{
  "n_mels": 64,
  "encoder_activation": "silu",
  "encoder_kernel_size": 5,
  "encoder_widths": [16, 24, 48],
  "text_encoder_width": 128,
  "text_encoder_inner_norm": false,
  "residual_init": "none",
  "shampoo_beta": 0.99,
  "eps": 1e-08,
  "max_steps": 7600,
  "decay_fraction": 0.3,
  "weight_decay": 0.2,
  "adamw_weight_decay_other_params": 0
}
Rows from block 8 of the audio encoder of a small contrastive audio-text model, named by matrix and row number. Rows with one number belong to one channel. Each number is 128 + 32 x the weight over its row's rms, rounded and kept within 0 to 255. All counts start at 0. Numbers have three digits each.
After each channel's rows are labels from the 100 clips, of 14848, where the channel reaches its highest value: "responds to" is what is common among them. Only what is clearly more common there than usual is listed. The data: synthesised sound scenes: up to three everyday sounds over a background.
# convs0: expand pointwise conv (encoder.blocks.8.convs.0.weight, 192x48x1x1), inputs 0-47
# convs1: depthwise 5x5 conv (encoder.blocks.8.convs.1.weight, 192x1x5x5, trained with AdamW), a 5x5 kernel
# convs2: project pointwise conv (encoder.blocks.8.convs.2.weight, 48x192x1x1, transposed), outputs 0-47

convs0.41:111119155092066115135136141080164090130185111112198124131153157110149099173193171085144108176157162132145135097101136162179099115120094161089122
convs1.41:084132108189162140152121101152136127144143131159115125090125130066049075110
convs2.41:155156149096206125091161196148155156119096145182086085156102130159147096118186153182162106118144125122153152124166189142141124125113098121105087
responds to: doorbell; first sound: doorbell; background: none

convs0.111:104140153161157159117113136154070126089118174118126127126121067095143127111136106097168118101103117098149041164110195172132081083082081145133154
convs1.111:157108140141134122118119133128129129135151115102152093131134157217230155153
convs2.111:091126158151050108171154150075116152183122161151089121128131090149139159105144055161111080123110116141116106101158107177160093174171165135122154
responds to: whistle; first sound: whistle; background: none

convs0.189:149149172115091113077146122155108082125134108127077092157132173166180116120176130139178109158110164083155068106152142074107149119133086175069121
convs1.189:140092117103134109124158101119136149127113161151150153155145151156167233183
convs2.189:130154114136182057086149098122141154160148153200156172114156147118152189125129113136097068055124160126143136143128142143175140134135181103179144
responds to: beeping; first sound: beeping; background: none

convs0.24:123133111137169174117095196151108122098156137164103059184130165145074111106094101136173102117140146127127090132192121070142150147174139085090107
convs1.24:086073092104096117161150175171147149163126083080094110100147117154178120131
convs2.24:094172118103163161147049095103143154065087121068133074089102124109104120114121171124129164161091163131135144110150165168104090087119085110125165
responds to: doorbell; first sound: doorbell

convs0.49:129131096090109197165151130111162077169107203095141154149157091152190172123071119162132147126113119097100179128128120111162174130121135156147179
convs1.49:172195196191152123142140142128110148106141145096112123086132109118072127095
convs2.49:055111097096096102143186083108143108138102075069105135141172138097077127117162131109134156114087162101127188094105187145144089100107101144113114
responds to: number of sounds: 1; background: none; coughing

convs0.157:116121143128151122133135119158174168067120154131123130111174165151156157160168113071173149175161186105077090109146110162118164079138138111209145
convs1.157:135143160121114196182117131094188143109128099083123151140145065091110135167
convs2.157:115140061138126083087159085138107158138162093168155166131171046157115188140159148146105131094088140082169105117082128115116162124170130143153102
responds to: number of sounds: 1; background: none; water drop; first sound: water drop

convs0.80:099114150088100073122174139110118113096157158175151152098105148186165112138145135133090079167178151167100136135129082100111189149112156119165057
convs1.80:103131109151133075088114172160180176134090055122156143144085125142107103145
convs2.80:088119063138126158168102184154128158108113103078120099086109177106166094149149081133171111115153073120163129181118121159128123148179108165121190
responds to: beeping; background: none; first sound: beeping

convs0.182:107148173041128146105119123088146099161151153128180140136108158163135101147127088083147184147192117107190128153060121138109153156112113141177137
convs1.182:137140121072166177148107104141116133146150157146170155141180085158197158158
convs2.182:186117139180110151157143132115162110110131111121063124197136138134100098096144156101088162155094155117065078124194106087151132149121117167141068
responds to: meowing; first sound: meowing; howling

convs0.99:120165144107106173112128115086119138192129141122128124078063134149130146122139113135066196164166139123213130110138104127147117196123070169137128
convs1.99:138115158110117077142146171120061079159159167120120156121101161084100072124
convs2.99:150178117137174172136087146126128141181124077148196096102107181176072074142138092154110126122112086121172154164140143089157134118114114076166125
responds to: meowing; first sound: meowing

convs0.35:118112101162168155131137180123151160103134051055117125144146113141128163119195105153164139110052154119094062127122076114165136138153156119130151
convs1.35:133077093109135157156189103162173167178112154126083131077146111087132141141
convs2.35:156132152174104082070127101097118118095149128088120127102124096160101158147148136122120146211090111176187113117158070160171173148064145122135122
responds to: ball bouncing; first sound: ball bouncing

convs0.191:100129144165160181190115134112146150176157089123152058107140201168179113170114084131126140199135129141186127135112170143116098120122106120148106
convs1.191:148128103136124105096116099110124135128121148035083137157151053082146148151
convs2.191:084089106146137135172073182160121110091172053107182096134126157147103139181104106142142130140162114122112134154150132121172129185091082144180161
responds to: meowing; first sound: meowing; laughter

convs0.75:095163141148121124104151147124138203115122076138098090144149144178168134120134194161097169095090078178168141119070148079103077125140117152141102
convs1.75:096128103148111126151117137103091120088072090095082095097126105078077071117
convs2.75:139125125086138148188173136154097069123085128125150101192146110070121096130149156120097157163203102048140113118148104151170127127156110159142148
responds to: beeping; first sound: beeping

convs0.108:092140159138109156135090118162123127118164151118092173173113150094114119147081110138132133185134185161179113152207074162114080119116087194132120
convs1.108:151152142066076166122129151115083150136177176088091084140131116137142080153
convs2.108:126159088166132199126078100103116111122163098095110159154149169190123148156100153078149112103149111148148078148175156070083106141087097117123085
responds to: whistle; first sound: whistle

convs0.149:138099150181176136131148100190193122086140082119138141125066104182130157122118127131096108128139132084175102124100143123158146117126140054120049
convs1.149:127102116131115153114096140120071085099141172089107113146173087072076135177
convs2.149:139098104115139092157106128209152076094103139147169177062116170082190103156106128150191121124147083128153145159095121165128137106147157147159144
responds to: number of sounds: 1; background: none; explosion; first sound: explosion

convs0.132:165134172149108172114099109062113141108100120120134110080133105099149134082181108108130147125094114096145111080085159127140178211093070078128138
convs1.132:123111154153112097169172235180122139099145137138104114117129114156124134089
convs2.132:146130157130156119171122126081086182153215148122137116092104141134148140146144154095136169189169191103152167126181152132159075111157105149116095
responds to: meowing; howling; first sound: meowing; first sound: howling

convs0.77:080134100130093054165134145175064125040163134093139137160131105108132156090119137118123118088127116113132091138090150079091098120145116145138056
convs1.77:080100121148152065104167208153110120127178105131171114156155128144159120142
convs2.77:145131143120122099172149182130158146152088105095123140125088188141129122094101130141154121143132117134130151111127089214110207197175182145085139
responds to: number of sounds: 1; mooing; background: none; first sound: mooing